A small contrastive image-text model, trained from scratch.
Data: 195000 training examples, 13.1 epochs.
Rows from block 9 of the text encoder of a small contrastive image-text model, named by matrix and row number. Rows with one number belong to one neuron. Each number is 128 + 32 x the weight over its row's rms, rounded and kept within 0 to 255. All counts start at 0. After the name is the row's rms in percent of the matrix's.
After each neuron's rows are labels from the 100 texts, of 14848, where the neuron reaches its highest value: "tokens" is the input token at the peak. Only what is clearly more common there than usual is listed. The data: rosettes with rotational symmetry.
# fc1: MLP up (text_encoder.blocks.9.mlp.fc1.weight, 512x256), inputs 104-155
# fc2: MLP down (text_encoder.blocks.9.mlp.fc2.weight, 256x512, transposed), outputs 104-155

fc1.41 114 [ 57 169 120 123 114 141 148 147 111  66 175 193 189 117 143  72 205  77 108 176 123 114 113 119 138 146 199 103  97 115 161 109 103 161 147  85 121  90 140  89 137 143 151 142 111 103 124 140 123 149 133 145]
fc2.41 089 [172  57 148 133 124 125 115  99 146 196  64  95 109 146  89 167  80 155 130  61 124 144 129 163 124 127 100 149 144 135  92 147 132  72  84 173 128 156  80 145 112  96  99 113 126 139 113  87 158  75 108 106]
tokens: "vivid"

fc1.131 099 [160 137 160  92  53 151 158 108 149 131  81 151 132 149 117 154 117 103 136 169 115 128 117 122 151 177 153  94 103 165 103 180 112  61  64 132 160  85 122 121 141 151 116 183 148 137 122 116 157 147  45  94]
fc2.131 041 [ 97 119  94 173 188  99 133 161 105 101 180 121 148  92 169  80 132 146 107 112 158 155 143 148 140  92 129 162  99 131 155  85 124 162 152 126  75 141 124 141 106 119 123 110 105 121 120 127  99  90 205 203]
tokens: "pastel"

fc1.225 087 [123 171 125 166  97 168 171 112  95  84 115 154 162 138 142 104 128 114  93 165  66 181  99 131 163 164 173 151  78 168 151 151  70 131  97  98  97  77  85  84 109 108 118 168 105 101 121  86 165 102 100 135]
fc2.225 038 [146 166 117  99 120 133 129 127 108 144 110 177 123 110 150  87 110 130 119 130 103 136 109 136 162 113 134 141  34 207 129  90 120 120  67 110 118  65 114 119 128 131 139 166  97 116 109 100 138 127 104 190]
tokens: "pastel"

fc1.380 113 [152  94 145 108  78 151 135  83 102 152  64 119 118 163 101 133 122 128 118 122 108 175 104 116 126 132 131 198 165 114 113 145  98  76  86 131 119 142  10 144 130 104 107  66 147 116 122  92 181 100  98  98]
fc2.380 097 [ 65 167 110 166 155 113 152 179 144 102 211 152 143  90 161  96 152 125 132 117 155 125 137 143 128 124 123  49  65 158 188 120 138 176 151 100 117 107 181 109 125 136 145 165  87 139 123 149  62 147 143 185]
tokens: "grey"

fc1.78 121 [131 107 153 117 103 150 138  66  68 131 126 138 130 153 142 120 137  63 131 153 127 135 120 129 134 114 162 181 179  78 108 143 119  79 120 126 107 162  22 123 116 126  74  74 144 110 107 101 154  93 100 122]
fc2.78 097 [ 92 146  92 182 145  97 126 173 168 112 123 114 133 115 112 117 142 178 109  77 107 134 130 144  97 132 117  70  46 174 220 103 131 198 143 129 135  99 170 140 140 117 164 146  68 137 119 136  85 153 157 135]
tokens: "grey"

fc1.237 110 [100 171 105  93 100 113 167 106 126 134 180 149 129 190 140 100 200 120 155 145 101 111 118 123 115  96 168 118 166 104 135 125 102 140 142 136 190 113 123  49 108 157  84 153 136 155 146 135 132 166 123  92]
fc2.237 073 [139  70  97 207 164  95  93 147 203 101   6 116 128 113 118 174 114 130  98  89 123 184 115 124 105 172 109 142  59 134 147 106 128 149 102 170  85 122 104 180 156  57 157  83 104 127 129 103 133  85 187 149]
tokens: "four"

fc1.54 091 [148 118 144 132 152 117 145 132 134 144 120 110 139  86 157 135  98 169 137 146 151 176 112 127 142 181 104 116 115 163 129 116 126 132  85  98  84 178 110 135  94  54 152  39 160 159 127 115  85  75 133 159]
fc2.54 045 [118 168  89 136 113 116 133 115 109 131 106 144 115 153 120 124 147 106 104 156  77 107 124 105 149  70 156 157  60 162 130 129  97 113  91 144 166  45 103  92 161 185 114 214 110 109 125 111 154 187 101 127]
tokens: "dark"

fc1.103 097 [ 87 118 117  98 147 154 125 127 149 165 102 139 141 115 116 103 124 140 127 134 145 143 134 171  97 116 105 180 152 133 106  85  88 113 167  72 100 136 147 106 115 136  69 139 135 163 147 134 154 148  78  72]
fc2.103 122 [151 122 119 182 109 109 127 121 108  70 195 122 119 165 175 123 124 113 121 127  79 119 117  93 141 137 156  58  81 132 171 156 159 157  98 201 172 119  97 159 129 115 159 109 113  95 103 131  91 108 172 194]
tokens: "pastel"

fc1.102 099 [142 123 105 124 127 153 137 129 117 115 162 117 163 132 118  96 124 158 100  87  95 154 103 128 116 158 123 163 133 125 143  82  83 167 123 103  95 129  74 127 132  97 151  45 124 127 130 109 138 116 149 123]
fc2.102 065 [121 110 140 163 125  99 120 120 146 140  56 185 125 115 138 162 137  70 137 176 143 117 150 139 139 103 141 116  65 149 112 197 135  68 113 159 160 106 160 109 113 165  70 194  83 118  97 116 127 119  60 140]
tokens: "vivid"

fc1.170 118 [124  78  92 153  93 119 165  85 129  68 104 179 122 156  98 118 149 124 155 115 114 135  99 173  96 129 142 101 128  80 208 129 131 157 143 118 103 104  65 102 101  65 124  90  80 117 112 117 109 143  87 118]
fc2.170 185 [124 161 178 115 144 130 122 147 132 189 184  98 154 132 140 141 118 135  71 118 134 148 135 117 155 134 125 171 118 179 106 138  85  95  76 143 191 154 164 135 134 171  98 164 150 125 126 106 127 101 164 132]
tokens: "three"

fc1.470 096 [156 180 112 127 124 141 180 103 103 106 101 132 177 104 167 161 116 108 117 142 129 184  96 101 146 148 165 119  43 195 141 133 109 104  56 128  85  99  81  64 100 113 137 175 163 120 129 101 133 119  97 153]
fc2.470 040 [158 166 122 126 115 135 139 127 111 146  94 158 128 106 152 121  88 134 128 120 101 149 116 129 169 130 121 127  13 228 143 108 111 106  54 114 108  58 112 108 112 118 140 199 111 128 104 102 135 123 106 191]
tokens: "pastel"

fc1.272 097 [ 90  66 136 192 168 121 131 110 134 112 112 175 140 103 164 119 141  99 137 143 154 187 138 208 134 105 124 114 134 120 124 179 140 117 176 130 127 180 149 114  31  80  71 115 104 127  66 117  87  23 142 158]
fc2.272 140 [156 168 114  68  55 134 128 135 113 142 128 100 117 171  76 119 130 148  99 125  47  92 108  82 118 166 142 152 114 135 121  84 110 129  79 119 130  61  78 127 189 176 161 143 160 122 158 131 196 191 107  94]
tokens: "dark"

fc1.111 106 [ 80 115  76 160 106  99 131  86 135  97  93 144 121 157 129 143 228 105 169 188  76 131 132 139  61  75 134 152  90 160 155 152 112 150 141 180 148  80 137 130 131 139  92 140  78 129 115 126 161 155  99  42]
fc2.111 072 [158  79 120 129 156 132  96  95 107 142  75 108 116 124 133 155 113 120 121  91 154 175 144 136 130 122 124 200 177  91  51 119 120 108  95 151  97 142  78 153 148 111 100  85 153 118 123  95 161  87 141 154]
tokens: "-"

fc1.392 107 [140  66  92 179 132 129 121 111 184 118  68 134 114 154 102 123 118 141 130 113  81 216 122 185 150 129 114 140 159 100 120 117 104 164 138 134 100 126  44 128 107  24 124  66  61 134 117  76 204 106 140 112]
fc2.392 083 [105 187 158  86  99 134 172 153  95 144 255 138 135 118 156 109 150 113 131 144 158  71 125 122 127 106 140  94 116 137 142 136 144 106 128  99 164 133 168 100 130 195 124 202 141 146 133 149  62 181  93 140]
tokens: "fold"

fc1.231 103 [  7 141  89 191 134 100 133 129 156  77 112 161 133 133 152 118 243 132 148 160 113 134 121 158  92  85 145 110  63 162 212 125 120 169 160 153 146  95 151 115 118 140 120 135  46 126  91 129 103 153 141 121]
fc2.231 097 [178 104 151 101 108 145 108  70  89 168 101 109 106 151 123 143  97 101 130 138 121 136 133 115 151 133 116 201 195 102  52 138 127  58  93 136 108 170  61 138 122 116 107  89 174 128 131 106 190  80 112 123]
tokens: "pinwheel"

fc1.155 104 [134 108  84 114 129 107 142  87 119 136 158 128 137 160 136 119 166 171 158 115  81 135 146 140 121  85 167 132 132 110 180 185 118 136 154 158 177 103 117 113  52 129  83 113 105 127  77 128 113 138 145  74]
fc2.155 090 [103 151 183 134 106 186 132 123 119 134 135 159 126 107 113 100  97  52  77 134 138 115  72 122 154 174 113 137 129 132 106 102 126  91 114  84  70 148 115 108 158 113 153 146 147 117 142 117 183 115  79 164]
tokens: "three"

fc1.10 095 [ 58  89 123 203 173 113 127 108 122 107 127 195 142 108 158 116 154  73 128 149 149 132 153 215 137  53 145 116 115 117 125 188 130 120 180 149 145 133 156 105  90 147  53 173  73 114  55 110 110  98 123 160]
fc2.10 086 [176 156 141  49  52 158 129 140 124 146 148  94 126 154  97 114 105 180 117 112  63 111  95  82 127 215 123 140 140 139 127  88 114 131  76 104 105 102  94 159 172 129 177  83 168 134 163 139 160 165 118  96]
tokens: "dark"

fc1.327 107 [142 137 148 116  38 182 143 115 151 147 126 128 122 205  93  99 114 136 124 126  52 147 105 121 147 159 123 132 191 123 123 123  78 134 109  98 136 145  52 128 130  84 140  85 135 134 130 109 188 129 112  94]
fc2.327 135 [ 64 113  98 168 176  73 129 144 115  97 135 144 148  86 169 146 188 106 114 115 180 115 144 140  84  86 152 108  43 136 156 137 154 119 145 172 137 114 161 109 108 179 100 169 120 118 106 134  59 115 138 180]
tokens: "vivid"

fc1.464 108 [139  92 120 188  91 137 118  96 165 155  63 129 111 183  73 124 115 127 121 121  50 214 110 155 143 125 113 162 143 143 125 142  83 137 111 134 128 138  64 142 123  59 119  89  71 136  99  63 195 110 102  71]
fc2.464 107 [ 89 168 137 102 143 118 164 159 112 104 255 143 143  98 190 123 153 123 138 132 193  91 129 129 122 118 146  59 105 124 143 120 160 131 133 132 140 135 158  97 120 175 128 171 147 135 136 153  49 153 137 189]
tokens: "colours"

fc1.140 105 [  7 128  89 172 143 112 134 123 140  81 169 164 144 133 129  91 197 139 103 110 120 120 120 161  97  78 193 143  99  98 157 102  84 154 186 145 129 106 110  87 118 149  86 150  57 112 107 101 145 140 135 141]
fc2.140 157 [179 118 175 100  78 154 127 124 121 160  93 106 116 127 113 142  95 120 148 135 112 136 114 111 142 243  99  96 143 160 118 148 149  83  82 107 124 160 123 159 123  73 159  60 158 145 133 140 105 100  80 113]
tokens: "cool"

fc1.441 102 [130 132 133  67  66 122 165 118 140 130 141 118 159 158  87 144 143 165 108  88 119 100  82 118  56 158 165 116 133 117 135 106 125  76  74 150 150  97  68 114 142 157 123 156 157 114 137 103 145 148  90  99]
fc2.441 109 [110 121 108 243 174 124 123 149 132 114 111 160 121  99 180  97 119  79 145 170 123 164 154 139 170 105 104 126 119 153 141 153 129 170 167  95  94 155 156 140  90  59 122 108  79 139 104 136 108  76 150 183]
tokens: "vivid"

fc1.147 102 [ 63 120 126 154  90 120 151 124 106 102 124 152 153 135 128 114 204  89 136 183  88 124 132 155  98 124 160 120  55 165 184 170 107 136 140 125 150  74 131 133 122 162 120 157  47 124  47 126 116 149  65  94]
fc2.147 110 [154 129 117 120 148 116 135 114 156 148 154 109 118 144 141 133 109 148 125  78 139 141 124 127 137 143 111 122 200  96 107  96 133 121 114 144 124 199  69 112 101  76 124  54 165 146 148 119 147  90 167 156]
tokens: "warm"

fc1.135 092 [118  84  86 134 110 110 178 116 143  71  92 133 114 143 130 145 131 141 164 140 107 157 106 199  85 138 133 103 101 132 185 123 115 159 115 129  80 104  72 104 108  93 116 107  78 140 119 114 129 153  67  94]
fc2.135 045 [110 155 197 131 108 167 135 167 114 198 228 110 148 136 148  90  97 132  56 116  93 152 111 130 162 120 138 189 107 178 124 132  81 120 101 108 167 139 161 138 134 157 110 165 112 108 109  98 125 107 131 128]
tokens: "pastel"

fc1.108 101 [130 129 142  73  71 125 160 105 133 128 140 122 162 155  84 151 140 169 101  86 122 100  85 118  64 154 168 119 136 110 128 107 108  76  70 148 150  95  69 111 149 165 120 152 159 120 138  98 145 152  92 104]
fc2.108 107 [111 122 107 247 175 124 123 150 131 115 108 158 125  95 183  99 119  81 142 171 123 168 152 136 172 106 105 129 109 157 145 153 129 166 165  93  90 152 156 139  92  59 121 111  79 135 101 136 113  75 149 185]
tokens: "vivid"

fc1.74 099 [100  96 172 133 110 204 107 133  74 135 124 171 161 135 142 127 106 120 141 155 163 137  71 135 140 114 161 144  93 157 132 174  96  90 112 167  91  52  87  90 134 106 137 117 119   2 124 120 156  90 122 134]
fc2.74 111 [143 144  77 127 132  71 176  98 180 138 136  93 118 131  87 111 170 129 131  92  67 129 163 146 110 145 111 118 202  77 120 104 134 186 156  81 198 185 145 158  97 151 102 138 118 181 112 120  91 169 122  82]
tokens: "fold"

fc1.440 099 [ 68 100 119 225 147 130 121 131 130 107 113 185 139 112 146  69 137  71 130 172 131 199 138 181 154 113 130 131 133 126 138 155 115 171 188  96 107 155 134 130  67  56 115 107  26 119  67 122 114  55 136 148]
fc2.440 175 [159 158 123  52  73 115 133 122 126 144 146 100 120 156  94 156 126 167 100  63 101  87 107  92  94 165 143 116 118 120 116  98 132  83  71 162 150  98  87 118 168 189 148 166 183 129 158 127 153 173 110 100]
tokens: "earthy"

fc1.361 100 [111  91 182 139 115 197 106 134  67 137 116 176 161 135 138 130  98 130 140 136 156 140  72 135 145 108 166 143  98 165 142 174 100  84 111 160  86  63  95  87 126  99 131 121 120   0 115 116 156  81 118 140]
fc2.361 116 [141 149  75 139 127  70 179  99 188 136 136  97 116 137  88 119 177 118 126 102  70 132 161 144 108 161 109 120 197  82 127 106 135 182 149  83 193 195 142 158  95 150 106 136 121 186 114 121  97 164 120  81]
tokens: "fold"

fc1.359 112 [134  78 133 149 103 133 127 114  83  81 162 155 147 180 150 134 140 132 157 127 103 142  99 121 143 122 209  90  98 139 176 209 127 125 102 184 158  66  78 117 111 110 130 115  96  24  71 120 110  83 147 150]
fc2.359 205 [126 168 113  99 164 119 120 133 183 156 108 115  99  88 113  96 102 109  82 121 135 104 154 124  94 147  78 139 167 118  88  69 149 141 168  82 109 177 164 163 144 144 131 160 165 176 170 152 150 153 104 103]
tokens: "a"

fc1.309 114 [136 138  94 150 152 107 141 122 110 135 189 108 129 165 131 120 123 188 173  74 102 148 117 148  76  83 109 114  98 140 237  94 121 178 155 156 136 152 114 124 104  88 131  55  99 148 107 127  93 150 160 102]
fc2.309 090 [134 148 184  73  88 166 151 104  50 123 182 149 131 125 155  91 133  53 144 197 122  76 145  83 181 138 148 167 158 109  63 151 133  74 124  94 104 136 134 132 140 198 118 152 162 115 129 155 148 128  73 146]
tokens: "a"

fc1.259 100 [107 156  88 119  94 116 151  82 144 133 117 142 110 236 146 121 159  94 160 210  45 147 111 122 124  91 123 111 162 135 137 112  96 148 136 165 178 144 103  79 113 107 119 100 149 153 144 128 170 149 131  64]
fc2.259 059 [134 104  85 152 169 123 111 210 234 133  90 124 109 120 112 162  88 171 105  34 143 150 141 157 121 136 111 104 112 116 153  85 119 205 121 146 115  90 124 167 155 118 162 148  87 139 148 120 135 143 207 144]
tokens: "four"

fc1.431 103 [ 86 110 110 175 157 116 136  95 142 123 157 171 128 138 148 117 138 100 112 112 142 114 139 202 136  56 146 121 160  73 104 154 123 109 166 166 153 151 104  64  86 138  24 170 106 116  92  81 138 113 140 148]
fc2.431 142 [166 138 143  94  58 153 120 152 102 133  83  97 130 134 100 115 118 138 124 159  60 138 111  89 130 255 112 141  88 175 150 102 129 139  84  86  92  99 126 174 166  98 187  38 152 130 140 154 133 137  98 107]
tokens: "earthy"

fc1.217 108 [112 137  84 169 139 103 140 123 119 144 171 105 126 181 122 117 131 178 165  71  91 129 121 143  52  80 122 134  93 152 223  91 105 183 158 162 131 126 116 124 128 125 132 143  90 148 107 122 121 153 147  77]
fc2.217 079 [147 123 168  82  96 169 133  88  52 129 169 134 132 132 151 101 123  61 135 185 131 102 148  89 175 134 145 196 184  95  40 150 119  69 114 105  94 132 100 142 146 186 104 135 169 111 127 129 180 110  94 151]
tokens: "a"

fc1.197 096 [ 67 147  82 197 138 105 129 116 120  74 165 156 148 135 148 107 194 109 138 130  97 162 116 128  91  84 155 151  85 113 201 105  93 169 157 146 120 144  93  99  71 101 106 126 107 121 120 112 103 117 159 143]
fc2.197 068 [106 143 147 109  59 151 131 129 114  99 152 166 134 139 176 121 147   7 127 255 119  86 154  93 169 149 144 155 125 117  98 159 115  93 120 130 100 114 131 155 131 192 110 163 137 121 126 157 149 127  88 136]
tokens: "cool"

fc1.378 110 [118  70 179 135 117 202 101 142  71 135 121 167 162 138 145 136 110 130 145 145 163 137  83 138 147 103 181 138  93 154 132 184 109  85 114 155  91  52  94  91 126 107 128 117 110   0 118 121 154  76 127 141]
fc2.378 233 [139 156  82 128 134  77 174 105 189 145 125  97 116 122  79 119 165 117 124  93  85 131 161 146 108 163  99 135 201  85 112  95 132 178 152  71 170 200 154 156 105 159 103 149 126 186 123 120 104 168 117  83]
tokens: "fold"

fc1.1 105 [ 84 136  93 125 131 127 140 126 126  77 140 159 158 135 138  96 204 122  93 160 121 157 108 124 124 134 191 164 164  74 133  92  89 158 146 107  99 135  87  98 129 111 133  42 136 107 128 120 172 127 144 140]
fc2.1 175 [153  86 172 150 108 134 130 117 136 178 122 119 119 133  88 142  78 138 142  60 118 121 136 155 125 131  97  86  97 174 124 188 143  80 113 143 144 126 140 154 121 133 113 190  80 143  95 106  89 111  73 102]
tokens: "earthy"

fc1.16 103 [148  61 137 159 150 125 134 118 151 165 163 105 135 116 129 127  93 194 144  55 136 188 133 209 130 112  91 102 155 136 129 121 121 128 134 157 129 171 113 144  72  62 103  94 110 149  77  93  81  66 149 143]
fc2.16 065 [106 181 115  94  77 125 139 137 105  92 120 163 137 153 112 111 192  78 106 211  80  90 129  91 130 139 178 158  96 131 121 117 103 116 104 108 159  42 131 104 175 200 135 184 133 108 139 137 191 191  91 132]
tokens: "earthy"

fc1.132 094 [159 162 137 158  94 185 175 112 123 127 104 145 167 141 101 123 105 101 120 109  51 183 103 106 152 149 121 142  92 175 176 122  55 131  89  96 101  71  85 115 123 102 128 165 111 106 116  80 131 117 122 127]
fc2.132 046 [142 178  93  95 123 106 147 136 137 125  98 191 129  99 183 129 139 108 105 171 126 134 114 103 162 113 149 125  31 197 127 117 116 105  64 130 122  74 111  98 129 144 112 194 136 139 128 114 159 132 100 191]
tokens: "cool"

fc1.186 105 [130  85 104 137 143 104 147 105 138 130 152 111 142 135 142 148 132 184 138  71 129 172 113 179  62  99 115 122  94 123 170  95 127 139 140 188 127 158 110 146  95  96 119  46 136 134 109  95  79 110 157 115]
fc2.186 091 [ 85 193 149 122  80 146 152 149  94 116 177 177 128 146 128  85 166  63 151 217  77  87 142 105 163 132 145 104 111 157 125 158 123 125 133  83 171  87 170  94 151 192 130 193 115 127 125 156 148 183  64 142]
tokens: "pinwheel"

fc1.101 104 [ 91 103 184 127 120 216 108 135  96 115  95 172 152 116 124 128 108 117 116 141 161 148  62 156 131 125 136 146 110 155 127 127 108  89 121 127  44  80 108  84 150  98 140 119 118  61 133 115 154  84 100 145]
fc2.101 203 [153 143  67 129 141  69 150 104 164 134 152  93 111 134 118 118 176 140 120  95  67 121 169 115 118 137 122 118 170  82 127 128 147 175 149 119 220 175 149 167  93 153 113 135 129 173 111 138  85 155 147  98]
tokens: "a"

fc1.415 111 [132  77 132 154  93 130 132 113  72  89 154 143 143 175 149 139 140 132 167 127 107 140  97 129 133 117 201  98  95 129 183 209 130 118 104 181 154  77  75 115 111 107 129 108 105  33  67 113 113  95 147 143]
fc2.415 195 [126 163 120  97 161 126 121 123 178 148 116 121 103  93 127  85 103 104  79 133 128 104 154 124  89 145  78 135 167 126  85  66 150 139 169  91 116 174 163 166 141 144 127 153 165 175 166 153 157 146 104 110]
tokens: "-"

fc1.396 108 [132 138  99 148 141  97 147 123 139 136 184 100 124 153 134 129 124 197 170  73 104 146 115 158  70  84 101 106 106 151 242  90 113 174 151 156 130 146 124 124 100  87 133  66 105 158 111 112 101 146 154 117]
fc2.396 082 [125 149 173  79  74 170 153 101  55 116 187 162 127 130 158  85 141  49 140 217 112  85 137  93 174 136 153 169 158 110  67 159 126  87 130  86 111 118 131 122 142 190 108 155 150 112 129 151 149 135  65 149]
tokens: "pinwheel"

fc1.317 105 [139 133 166 116  35 184 131 127 133 136 117 137 132 159 108  97 119 124 130 158  61 169 103 117 153 195 117 130 154 151 136 151 106 144 112  90 115 124 126 147 128  75 157  55 125 129 123 128 151 124  89  97]
fc2.317 159 [ 89 126  87 142 172  69 135 122 123 113 161 136 136 112 153 145 165 131 100  87 175 100 140 140  90  58 156 115  95 102 128 119 141 112 137 190 157 120 121  80 122 189  87 195 137 120 127 114 106 137 150 172]
tokens: "vivid"

fc1.83 098 [147  83 121 145 131 122 133  91  88 116 192 108 146 180 137 117 112 179 164  90  99 137  98 132 106  82 129 109  98 155 206 128 113 153 145 159 121  90  75 115  87  94 128  96  69 116  70 121 107 124 165 105]
fc2.83 060 [134 151 181  66  94 170 170 115  76 117 175 161 147 126 140  92 143  62 141 198 116 105 133 109 187 156 142 142 171 105  76 141 128  88 128  90 129 130 149 121 145 191 109 144 154 119 124 145 157 132  65 150]
tokens: "-"

fc1.128 098 [146 167 149 177 124 141 156  89 125 152  98 112 146 140 153 133  97  92 133 167  91 189 123  97 166 155 127 105  64 192 110 160  92 115  51 100 114 137  74  47  75  99 116 159 124 128  98  81 169  98  86 156]
fc2.128 040 [152 174 121 109 109 127 156 127  97 120 102 139 155 103 160 119 104 129 112 127 117 138 113 109 159 127 144 137  19 215 138 115 100  95  46 118 115  66 113 114 125 130 127 202 134 120 115 103 149 136 112 187]
tokens: "pastel"

fc1.303 109 [ 74 129  85 149 139  89 122 116 157 105 116 149 125 138 148 143 209 157 151 122 128 168 129 158 107  84 160 116  96 125 224 149 107 149 167 165 167 117 136  84  45  99  69 113  95 141 102 120 108 141 144 107]
fc2.303 095 [117 163 196  97  54 188 152  98  69 134 208 143 123 129 130  78 117  43 115 172 108  89  97 111 155 150 117 144 138 134  95 128 133  79 123  91  97 152 126 120 147 175 133 161 159 130 139 133 125 139  55 140]
tokens: "cool"

fc1.13 084 [108  71 142 133 130 125 156  62 114 108 141 143 185 132 150 129 174 129 133  81 137 148 108 203  69 134 161 104 138  90 130 150 133 105 124 168 166 148 123 126  56 139  62 113 128 107  82  91  91  85 125 141]
fc2.13 086 [102 153 101 157  78 143 131 171 124 106 128 138 123 164 117  67 141 101 123 165   9 144 136 110 155 151 127 167 102 161 147 101  73 193 130  77 102  85 113 156 163 105 152  96  68 127 123 136 192 151 128 134]
tokens: "colours"

fc1.152 112 [127 132  89 161 138  98 148 122 126 137 171 106 114 170 120 126 123 195 158  64  89 145 111 154  68  84 109 124  98 151 232  92 120 174 151 158 130 152 112 125 104  80 126  33 101 153 120 126  96 139 158 101]
fc2.152 077 [133 140 186  77  91 174 153 118  20 127 214 120 134 108 157  78 107  92 154 167 133  80 139  95 174 127 136 184 163 109  64 138 131 101 136  74  67 130 128 151 157 187 124 153 153 121 131 147 136 126  89 153]
tokens: "four"

fc1.318 103 [148  77 117 165 152 113 130  88 146 148 151 112 123 152 138 141 105 183 160  61 125 175 120 203 122  87  91 119 145 137 135 114 133 136 139 189 141 178  93 139  71  67  91  94 124 152 113  84 111  85 166 119]
fc2.318 078 [ 91 189 147 100  73 144 158 163 102  83 195 173 146 129 135  92 181  71 135 208  95  83 137  92 142 159 163 107 107 137 139 129 122 130 129  83 137  69 164 117 162 196 143 184 122 120 136 161 142 186  79 144]
tokens: "pinwheel"

fc1.69 100 [148 120 170  71  59 149 175 138 112 123 167 145 201 105 107 126 132 153  98  95 138 109  96 120  91 195 167  93  88 153 137 120 117  93  76 115 119  77 135 134 141 164 142 152 143 115 116 132 101 145  66 126]
fc2.69 060 [118 103  81 208 175 121 120 129 146 139  83 154  96 119 150 107 107 111 133 144 114 161 159 158 184  73 110 176 142 112  97 133 112 151 155 121 101 162  98 115  93  71  98 117  96 141 113 111 185  70 157 172]
tokens: "warm"

fc1.442 095 [138 139 107 128 124 152 139  65 142  89 151 191 152 204 164 122 159 118 163 155 115 153 107 116 128  96 155  85 102 172 182 172 128 117 117 179 171  89  98  96  78  96 108 118 115  75 104 120 118 111 157 125]
fc2.442 051 [ 95 136  78 163 169  99 139 166 210  96 116 142 138  99  94 116 138 138  85  79 139 123 128 167 107 155 123  97  98  99 162  87 118 192 156 120 123 100 139 126 154 132 149 176  89 146 139 113 122 163 180 153]
tokens: "cool"

fc1.143 093 [158 122 110 134 110 114 154  87 168 144 100 112 108 182 121 152 112 158 162  95 122 172  92 164 123 120 104  92 134 154 128 156 128  89  85 191 175 167  85 128  78  76 111  98 139 157 114  84 130  97 122  78]
fc2.143 059 [ 99 165 134 131 133 138 164 190 115 113 246 149 140  91 137  66 128 119 128 126 137  90 146 139 149 120 136  97 115 127 158 119 145 158 155  75 145  98 189 129 136 170 138 221  86 144 122 152  99 170 115 163]
tokens: "pastel"

fc1.358 099 [135  97 123 114 137 122 137 137  97  95 136 107 185  90 142 134 132 173 101  98 151 170  88 135  84 212 126 134  82 153 167  85 130 133 104 124  82 141 135 161 121  90 155   0 150 111 115 134  77  95 140 136]
fc2.358 080 [123 151 123 153 110 141 134  93 151 165 126 182  92 171 101 109 105  95 133 161  68  99 146 139 179  62 128 133 158 125  85 163  98 106 135 128 178 101  98  79 135 150  90 236  86 131 123  97 213 154  85 118]
tokens: "dark"

fc1.174 114 [122 155 115 113  68 114 167 126 189 151 153 129 114 197  65 135 125 172 138  84  82 110  83 157  94 130 116  62 107 157 194 114 101 138 109 154 183  95 120  97 124 134 131 148  99 144 136  86 144 162 113  71]
fc2.174 141 [133  93 131 140 147 128 107  95  25 132 114 112 125 104 162 102 131  87 123 174 141 140 145 108 148  92 135 237 152 101  75 136 134 105 144 113  80 161 105 152 128 132 115  65 165 108 115 135 130  86 122 156]
tokens: "pinwheel"

fc1.355 099 [126  79  87 132 105 140 135  31 143  96 112 200 123 133 102  63 142 106 121 129 108 112 118 155 120 119 144  88 147  76 154 129 137 129 184 112 122  99  88 100  68  93 121 106 106 127 106 136 127 136  64  94]
fc2.355 082 [119 168 176 139 143 115 140 159 123 159 164  89 149 148 139 155 132 129 100 134 112 165 134 120 134 156 120 180 116 182 105 133  92 128  76 156 157 171 163 141 152 170 102 151 134 130 120  94 123  92 164 153]
tokens: "earthy"